From a checkpoint of a small multi-label image tagger: 1.73M parameters, trained on pictures of board games with random positions, seen at a slant.
Rows from block 2 of a small multi-label image tagger, named by matrix and row number. Rows with one number belong to one channel. Each number is 128 + 24 x the weight over its row's rms, rounded and kept within 0 to 255. All counts start at 0. Numbers have three digits each.
After each channel's rows are labels from the 100 images, of 14976, where the channel reaches its highest value: "peak on" is the class under the peak; "top examples" is what is common among them. Only what is clearly more common there than usual is listed. The data: pictures of board games with random positions, seen at a slant. In brackets: how many of the 100.
# convs0: first 3x3 conv, stride 2 (model.blocks.2.convs.0.weight, 64x48x3x3, each kernel summed), inputs 0-47
# convs1: second 3x3 conv (model.blocks.2.convs.1.weight, 64x64x3x3, transposed, each kernel summed), outputs 0-63

convs0.42:152167122120144084130186120066146129150113166134144127137128130115100128117142138103124165129074124119080117139151111136132117111134101168105128
convs1.42:109109137139129099084125167122146078142116155114141118187124143135126092105108062093123140117115101136121117090114128162129145137142115104136134126121113107122135089103109138137114129062170146
peak on: piece of the second side (48)
top examples: discs in an upright rack (91)

convs0.16:143103155104115125130150111145043149157108153126129114137130135139100096104118143117074129103112108092133115120152121120113136069101136137134112
convs1.16:158117166104153097116104120107135135119087137158133141121110140093114161135138123115153170122092157159143149146087131096131111116084095157106112113100143120157096116144097103088177146141113105
peak on: piece of the first side (100)
top examples: discs in an upright rack (37)

convs0.46:129115121129148112105142126088127130086167157107114112151073119092168123116103111099139134112127129148106100144132066140128149114087092110115106
convs1.46:111094147120150133103125138123137094150118104102119165171171144152167141120098114120134147119116087128116146133155136131145137122198135155149141164117129133143136099089161134168113157158178142
peak on: piece of the first side (31)
top examples: draughts (46); noughts and crosses (36)

convs0.54:134123149103147135144093105093118137119160116097118105155095098085150148128137114130152156096087119127138087142136070098112124121098133098087131
convs1.54:124138166122146132069141139117116095171130116165140108153098144117120138090092136133121137177128101147107143110163117135121147154165133140107114164152119163160140147112144140121162118185162150
peak on: piece of the second side (100)
top examples: discs in an upright rack (99)

convs0.45:134061049115145105136124180154127107118117134125100131104104141109148097111126133139140143116148152148133125130118079109146147136089127115147124
convs1.45:132143133150135153116152137125140125168142096179138093115115132139087128104137147154101148148120100106122105088142106118121107145101102140091101070157100139146147162174145159100157140165129110
peak on: board (100)
top examples: discs on a green board (68)

convs0.23:176142149129136129139112113089143109127165159126108110158108134107082129098164112138135143142093116152158109151118051110117119114100139125109141
convs1.23:114160131105131126051128154133160074139154134112160107100157145124107142104148093097124116130118115152112102091135136130136130143163134121124141115085133079130165162068128119146135127125131132
peak on: piece of the second side (54)
top examples: draughts (74); nearly full (69)

convs0.8:140108121115137141120133182147110144117140065124144139165104117143136096155170135140115153095119102142133128125108100048138097125136123140126142
convs1.8:158122110108137151136152133124109116154162092106171092110142092114112148100141114160117156102123088144137096146145165147075124144120160097106138123169118137143120177185131119127130112158132139
peak on: board (94)
top examples: noughts and crosses (88)

convs0.38:183147130120132089126134103103138094107107146087178125143127110131144139122098165140114177138106121159098157151091155124149123126131130163156110
convs1.38:120069118119140113109080173143136085152087144082152162146154115132119124103112098121108109114121134110121077129113095149113112129129161125107103119110135122124137115140051125144135133105123144
peak on: board (100)
top examples: digit grid (100)

convs0.55:128127082145165134138122115110114121111133146107116090121072091126154136114094150139161104138091120132150097112117080134118166151107111108080139
convs1.55:094102137113127194150140160134091154145136133152171122118113158114084114114115105132130110134119115152125118121163103159149109162133089108117089122114110119131150135179155159110160151097135094
peak on: board (100)
top examples: stones on a line grid (83)

convs0.30:161112107151142157145126142124178117122151149110146107127122126124112071092106158121111123121127147092091095133107079085103152111093115121138106
convs1.30:108127116102115167139148157132116128145132147146139090139133081120121161104141111090116143144145092073124104082100103160100116106099152135098083088171137105131117104149135119108150146099136116
peak on: board (100)
top examples: digit grid (48); stones on a line grid (39)

convs0.4:099111165137109163107135132115087113131119121148130135195140083110143105156103119126136130121120159098139118128102117131080113163086135109085116
convs1.4:100084156097141121113124109127151168114127144136157111073101132103139169159149099133132088157123104136127135125131168135153149131116134122159132135140125136113121145093129088056106080132107138
peak on: piece of the first side (33)
top examples: digit grid (57)

convs0.27:155128102109180143126113129093131137135113119108144088122101049140136137090112168123127167149123113147110134129111133135120152071131106123130150
convs1.27:114115136136142159145147122133109123130107137126151131176130098142107135083156125103081126138112158089091145144091103116105106142129138122108089118169118104144148103141125123172171180174133100
peak on: board (100)
top examples: digit grid (65)

convs0.10:127107119134111140095134123163125082086175146135130151151133123126143122121138105123145113109129145133202102144103115168145098174124132108088144
convs1.10:116153100098125178154135131120130145140145131126142111082112146100127128182080112172132084134123092126148084093185130149138127137107149126120141094132124169109149161160122142145112110134128139
peak on: board (100)
top examples: noughts and crosses (95)

convs0.12:146117141095186090134123131124110134068135130059149113137074111108114126129079147134138155129102115147149136130109124127117120101120139140125103
convs1.12:138109124139134187115101182165137102152112142144166150134105106109102145108118115111116129154134112099108125130140099130122084139105179140062087134122135131137148166165108129136148133154151121
peak on: board (93)
top examples: stones on a line grid (50); digit grid (44)

convs0.50:107128057133163136104091138124159127086155143095123130086090140111127135116142146134157131160125141105160141137120098115085133155091127126125153
convs1.50:102132093149118102110110139128130122169107087144142120127099140124118121118127133132127138146135112123129115127149108113060070118094112162071109092118130157117117098197113151133155127126127091
peak on: board (100)
top examples: draughts (51)

convs0.19:140111132138124180142127130119126139166085109133160179144179147156127134130139168153139134141158172117135162150132111153138141154162158149155141
convs1.19:101104149130145118131097075095127147105083145115143101121118132090121134143141111125114137124158151134130125139105114145152109133054091103131116102139130100112113136135089114085157124082081101
peak on: piece of the first side (74)
top examples: stones on a line grid (85)

convs0.28:134108162122168173122169116135128114140192138161130100164125101093148078107157107122113128132157126130149122156141139134117116109125110090107154
convs1.28:096133160128138131131127073126139164096133196132093108161125124094145148145155130089134132147112153146109150145087127139143136111119127128144137105142154135140140102102173064150139147146160145
peak on: piece of the first side (96)
top examples: draughts (100)

convs0.44:076139109143146108122096103101102147075153139100134095130120137104160165122108133137168132149136148132164132103131089169132142170113145147113117
convs1.44:109093088126109172154097133101123154140120095122133155153120169132116100138091143147137101167113118117149086107154124141118100127086120155091137113098117159128130141172077150099122103114148131
peak on: board (100)
top examples: stones on a line grid (72)

convs0.51:109121146065105144094133125109132105117159124110114096133082088131166112118062135122156168109131095153122118109140127125140112122095138136105125
convs1.51:141104109123128136150091140148109139190127166153121152141115072133139138139108123118125131134125133111128147120147079134114114129139191168107061147122157151100120124169149148139140120153163128
peak on: board (100)
top examples: stones on a line grid (40)

convs0.61:104119132148150116078145139167067117128140116142136139137153121142116100104148129099083142092112077115133118124129131135142112077087129136128085
convs1.61:167122167105150122176111121160132132115135132169108109144141134134117136128173160118141163129051088144171114104122127128093141098134113112149120111141163154137081118137104127140100130124120159
peak on: board (100)
top examples: discs on a green board (52); stones on a line grid (48)

convs0.25:098130133100146130102124106119140121129139124116118119122118094093097177175128129107149120144091140133143084133127107122080154184085125124084143
convs1.25:117128137119122103109145134108118141150100082136139130141112192121111115129071112174139044115155118172134119160145144139142137137139095132123111151114134176145120126141134145082141116117126132
peak on: piece of the second side (48)
top examples: noughts and crosses (68)

convs0.26:156174113157130091135138149100120076128106113101142148156117133119131116165110109134120149104093109124058112126119147122127123107129073140096131
convs1.26:091074139098115095127159119119163106156140182082140118126181132134140129104156105126122112111135123076127105094124132165127156124142130124126158126136111105124137123095091112177095108128137147
peak on: board (84)
top examples: discs in an upright rack (90)

convs0.57:154137135105034149144129125101143136145130159151139115147098143111143116136096132123135154081134123104082130114179130136118123134137133137094112
convs1.57:106104129111103137106114160125148116154127184138123146159097074144143118163130087087112111148162102080155124097127103126118122106102165166114108122107143130095125113129105122103131119093167127
peak on: board (85)
top examples: stones on a line grid (51); discs in an upright rack (44)

convs0.36:144107090139138190140111113108131145135125136162136090127110095119129082092115129138133115157149134134151120087110096154131136140159120076106171
convs1.36:060127135089147101141129077113104145096127196130132086151114131140122167145122101098132125125125145142114147121113130139130091115117085108152137084120130123116129111088158117135163147105138108
peak on: board (93)
top examples: digit grid (49)

convs0.62:164129120172089132179124119138151152152131161187136124118159161143089123120163139139137116117150142091111164101154099139130116154158129115132123
convs1.62:119086134108123108106064128085113129128125186136136112124103124125104147151153079110114139143161119131114128093137114137134111077099146142123075100115142124117109105115117102110133127069115103
peak on: board (98)
top examples: digit grid (51); discs in an upright rack (44)

convs0.2:057121127134147138048117128142110096123151070134138121155116100117131139131124117100146124135104099148156112139119141125147111107088131136109109
convs1.2:143106159144160133195123109139132128126113137135154129143149115157109138159150148141141119150118125127143118099128116152111150114123180130144120140179182147106081077144080147114115135163160124
peak on: board (100)
top examples: digit grid (88)

convs0.40:115162076115162171123112116130140131131158150142143133093128135123124123092188164096116098163137170124122147169118128121134150152145108146154145
convs1.40:110135150125129150156104117114070153109101149120126101165123111105134124096109124082126127126109179163117113142111118106082087110119117083140090130157130131147121091162100153160154130103114109
peak on: board (100)
top examples: stones on a line grid (76)

convs0.56:121098148122139135110174158136096126142080143126159132136146181133128153116098162148099106133138162107153127114130080117129127089132128179130094
convs1.56:130088154119155152148122118143126142083098111126134098113095097109115156123142137117135162115129082127121123190125085147164143142074100095129116116119140163104118132190118136106131131124105115
peak on: board (95)
top examples: stones on a line grid (85)

convs0.39:100109118073111145083136125107133129089148077088121082114121125123147148124082138108119120111133131172158143103117126130164149148095139151122121
convs1.39:140104136127145147169095113144107132161127128095123171137137139178128135125106121123158116142085138138129105125132130146105091137082179144103087122126160147140098143176114159134153141172170121
peak on: board (100)
top examples: digit grid (100)

convs0.29:118142136105187161130109109106119130110125121164091094122102091106092121131145113082142109152094117132126112146130131116114144141099140097063144
convs1.29:085154147114143133107127143096117131120116165110147097125132174117095117101102080105123105127112155192116108109131109125151129126170090075140114136099141097158135114094157126136144117098136148
peak on: piece of the second side (77)
top examples: draughts (84); nearly full (63)

convs0.32:186152126133159098146104125095125117113141088139148130129130138141116138155138187142137127123114154164079145185097145116156125145137140123162128
convs1.32:128116134094117106094084155127152106151088154080149133105137099126118134115130086114096099133120135108058068119121112129118138107105129116122079143111133103109125127123081132134127115104136157
peak on: board (100)
top examples: stones on a line grid (99)

convs0.17:107086153142131145117106148109102118090141124125097112164109081095118153104159110063104089118143115128147126127109119125125092141089130129147101
convs1.17:116198120135115127133141096138087159090149134108069112118155146103123113092126171088130162130119147130133120141109154120129134138170131093160142123117136098160128154137166098154123148134160137
peak on: board (98)
top examples: discs in an upright rack (80); first side has more (80)

convs0.59:071115138123121190060119129128138113146166098141127126148127087115154117137117121097145116151148114157162108121110133084129151139110122146117106
convs1.59:100101139118162132174135069136140157076136142097111130159148130146151151154120140102131086139120132116148142172103144151125130123116189137150126114152174134141085108117110102106130130142160126
peak on: board (88)
top examples: nearly full (66); draughts (55)

convs0.9:123129121163190146159097137099118148117134135098126112129083125107111131108157105144157130125114120130137112137120056123128121092087155167112149
convs1.9:105120126149140132088128153111107094166138176135176108116121172077093114086144098108103149171139119147096146097154143092151144143122094104112124142153122138135129126113095120142148132119117092
peak on: board (100)
top examples: draughts (68)

convs0.60:128089109117116162132127135129165140093178158130090121131101137074179090101133095118104128120123109155115092122124084130142119114127105102118119
convs1.60:121132147122162131118170107140124137141114162108107132141157116137193132138089136096147136169128125119106151111135124126145130142186125143149150163120109155154142089084169134189119127157127152
peak on: piece of the first side (90)
top examples: first side has more (74); discs in an upright rack (71)

convs0.47:110101162140145143080138179137107129163131117148122129172119120126131086115135107059118104150120130121166101116155125103143132110092108146108115
convs1.47:118114134138150109126131101149143164069114139141112133139115151092144144151153120111134152121117136148145136167064152134147161121085126134166134120123162129118111116090106050091112132109128131
peak on: piece of the first side (39)
top examples: digit grid (65)

convs0.33:187117097115120121160176108107126100111141166117105127115117154099139114123122134110148145095113136146116092166146096101140132117113120079123079
convs1.33:144130154133131127068130157119181048142139156125143120168151132158128115132111073105132152118144095134128114094138092162148130118155145131111123125116112101152142148109145142147138134102152159
peak on: piece of the second side (74)
top examples: discs on a green board (76)

convs0.48:108159124149089137150130166168111139130147166119095108145117151112160101106084124126154099132142154147130113091146152131154153147142067122103136
convs1.48:158083123113110140117143115168108113123110140130111146111112070137120088147058104101147125148160122115118097066140097133144128122098098126127133152113096120082127114140112150127132117107151098
peak on: board (100)
top examples: draughts (99)

convs0.63:130103116149152147103113111101132122103164142142085093122122111113104114094136074092114122152140087139161116125126107105136125091073142099111101
convs1.63:113185110099138153107150163138101114117156149144142143125142159114127132092112141098140174145099132150120144092140121143150116144179150113142141122103097112128148148073179098168137130150145143
peak on: piece of the second side (46)
top examples: draughts (99); nearly full (74)

convs0.31:133135130145140132138132129136163164122136086120143088120148157122112105105120151140108086145124161116105109141142118130136130085048132157184117
convs1.31:121107121122108105127089120119112116153129110119104116103141074133103138053127141050132178145149104097077145108110137139125120138124154153104112139129142119129088128132096128134151131126127102
peak on: board (100)
top examples: noughts and crosses (71)

convs0.14:099111129132173138085123141183120093124124164124142158110144146123130111131161111152143157118121098121133124129148116153128107105119153156151050
convs1.14:094128118099139127132075109125117124107131100118156119108135096131155126098087106110112134133146096079105146128137129099082138159130090140127116147119137152131128083095160145153100096077113173
peak on: board (100)
top examples: stones on a line grid (86)

convs0.5:143125142170121127134120144169126095093168132115122125164121121070122119142108115125105127085129101109108111132095089139108104160128098189120118
convs1.5:111102121103138121084139111137124132123140158068105113089148104113180161132089116106109134163170101116145096139135146145093148145105103135111141098119136114144137168140121136095106122082126168
peak on: board (90)
top examples: discs in an upright rack (57)

convs0.20:158163155087111123137086110160111143125102112105172167156123124128134106176125159161132172111116135134130114158101129125139116114140187126139129
convs1.20:149131115107135126072084131117164086159105134121144156121165099079108135145125076133091147091118125139121091114123088142123129145121148114095128140093129152113125152142108093152144105112114165
peak on: board (89)
top examples: noughts and crosses (100)

convs0.15:130168102146121143173152131144147140158120142149104098130125125128107137098103109181124095093124158125138132079169128163148161137155086120113136
convs1.15:119105137138134123107114080120087157123141165105112113137111103138094114095116128111167127194146150148088132108134116174160116144089099121137118096085096122111148108110167143122153123124147112
peak on: board (100)
top examples: draughts (98)

convs0.53:118121153121145095069126160135100129159158061130145095152152136122119099087132165099101127126124122150158135143125146130144115128113130154164100
convs1.53:140076161101153118145099111130126118106121131118126113124109084135129146119131105116095142138102096107108083123110134126106151120112174121149094142180179136089085082147090127101123138124149126
peak on: board (100)
top examples: stones on a line grid (68)

convs0.34:112129125058161133085141095117102125114121113099134086111098081113119135129090143084146131136109110150131103128104131129134135124096126149078119
convs1.34:142111155127156126139065128111104137153105122125154133131129163146122158140132142137124157126075141155126132112139109135113110103107143129088057117143165167150089114174085126119155133149131106
peak on: board (98)
top examples: draughts (97)

convs0.18:116122111127139078124141144075104125112137170160103141136119167075127161148154124147119087132080167116155112113111134128138128169137105133118117
convs1.18:138110149117134139094123188114131112102096140134129147172111156135099106123079047150126091123148069141128089131139129123146142130143124105133134140117106136127134112115110144140097131085151150
peak on: piece of the second side (97)
top examples: discs in an upright rack (58)

convs0.35:127162163123169134142138117113120104150085129155142142137133090117104124125173148120112150151121108115081133133152102192115133089135150151115166
convs1.35:082159146137165138159140102110109146092135151133134109146124112084118121117149110102113121135118167142127160138083143140133131168115101113128113106164136112122146075112163075163155172125149129
peak on: piece of the first side (100)
top examples: draughts (98)

convs0.1:123111156096150134118137134138087140176123105159152164150140111133097071109153153087087131112125104103145122146156142125139128087126164125138100
convs1.1:120149165131148129136105098117121154070119137165095094132101128070111139141171120120115127107107143167136136154067143113137124134079118117132111093130153124138116102122135081096150146122102129
peak on: piece of the first side (82)
top examples: noughts and crosses (57)

convs0.49:148117136132077165103136134098136128103148137085137139159117138103161138070099112106148128142126150142164095115079105124126121171117114128094121
convs1.49:107112116085124107091151113141138113159133132074158133106132159109175176153101117124135075147134121120155102134161131147129120131102164138139180126108113141148121172113094125088105119117111119
peak on: piece of the second side (27)
top examples: second side has more (75); noughts and crosses (63); nearly full (63)

convs0.43:207139126108121159145147158128109136132110114076156153139115124109129133152130149153164187103140168133153126160105106136126149143122132121136143
convs1.43:125102151120120105069101124131166060155126173109164111154162133132143154157122055122122144090153122150118096131147115145139120141131146133121145113136139117129140171117104138132161137113123145
peak on: piece of the second side (81)
top examples: draughts (77)

convs0.13:100114136165141111124151125161129160085184172106123092145124161100137127098111158133127112122106132113128109134126104179080129136137116127161103
convs1.13:110101165119122162132131152096099138102108161143120109169119093128168142124085153121136121154152096110152115145125101134069108144136105126149146125125150120141108068172115141116100138087127155
peak on: board (100)
top examples: discs on a green board (76)

convs0.21:120135118127120153104119101060147108118131122087131134131122137101134145124128151120123161092099105139137094130126129139126129185095114084128195
convs1.21:096129139124097141149105081112153099193132142092132122111117156126161143132147103126113033141117142130116094072136105147113114113126120126120131131138134127143132117130091168125123134124120156
peak on: board (99)
top examples: discs on a green board (57); digit grid (39)

convs0.37:109134129134168128093124139150125087127128105153100141165140099075103119154126115086118100110092110150133096125135127098085126140076124118092140
convs1.37:114133138103149097174157100146162135114159130132114142140130162122146125115131116152156100153121106168138150118095176136143154135150108126189147147161145150154114097088164093138102125135131170
peak on: piece of the first side (35)
top examples: digit grid (90)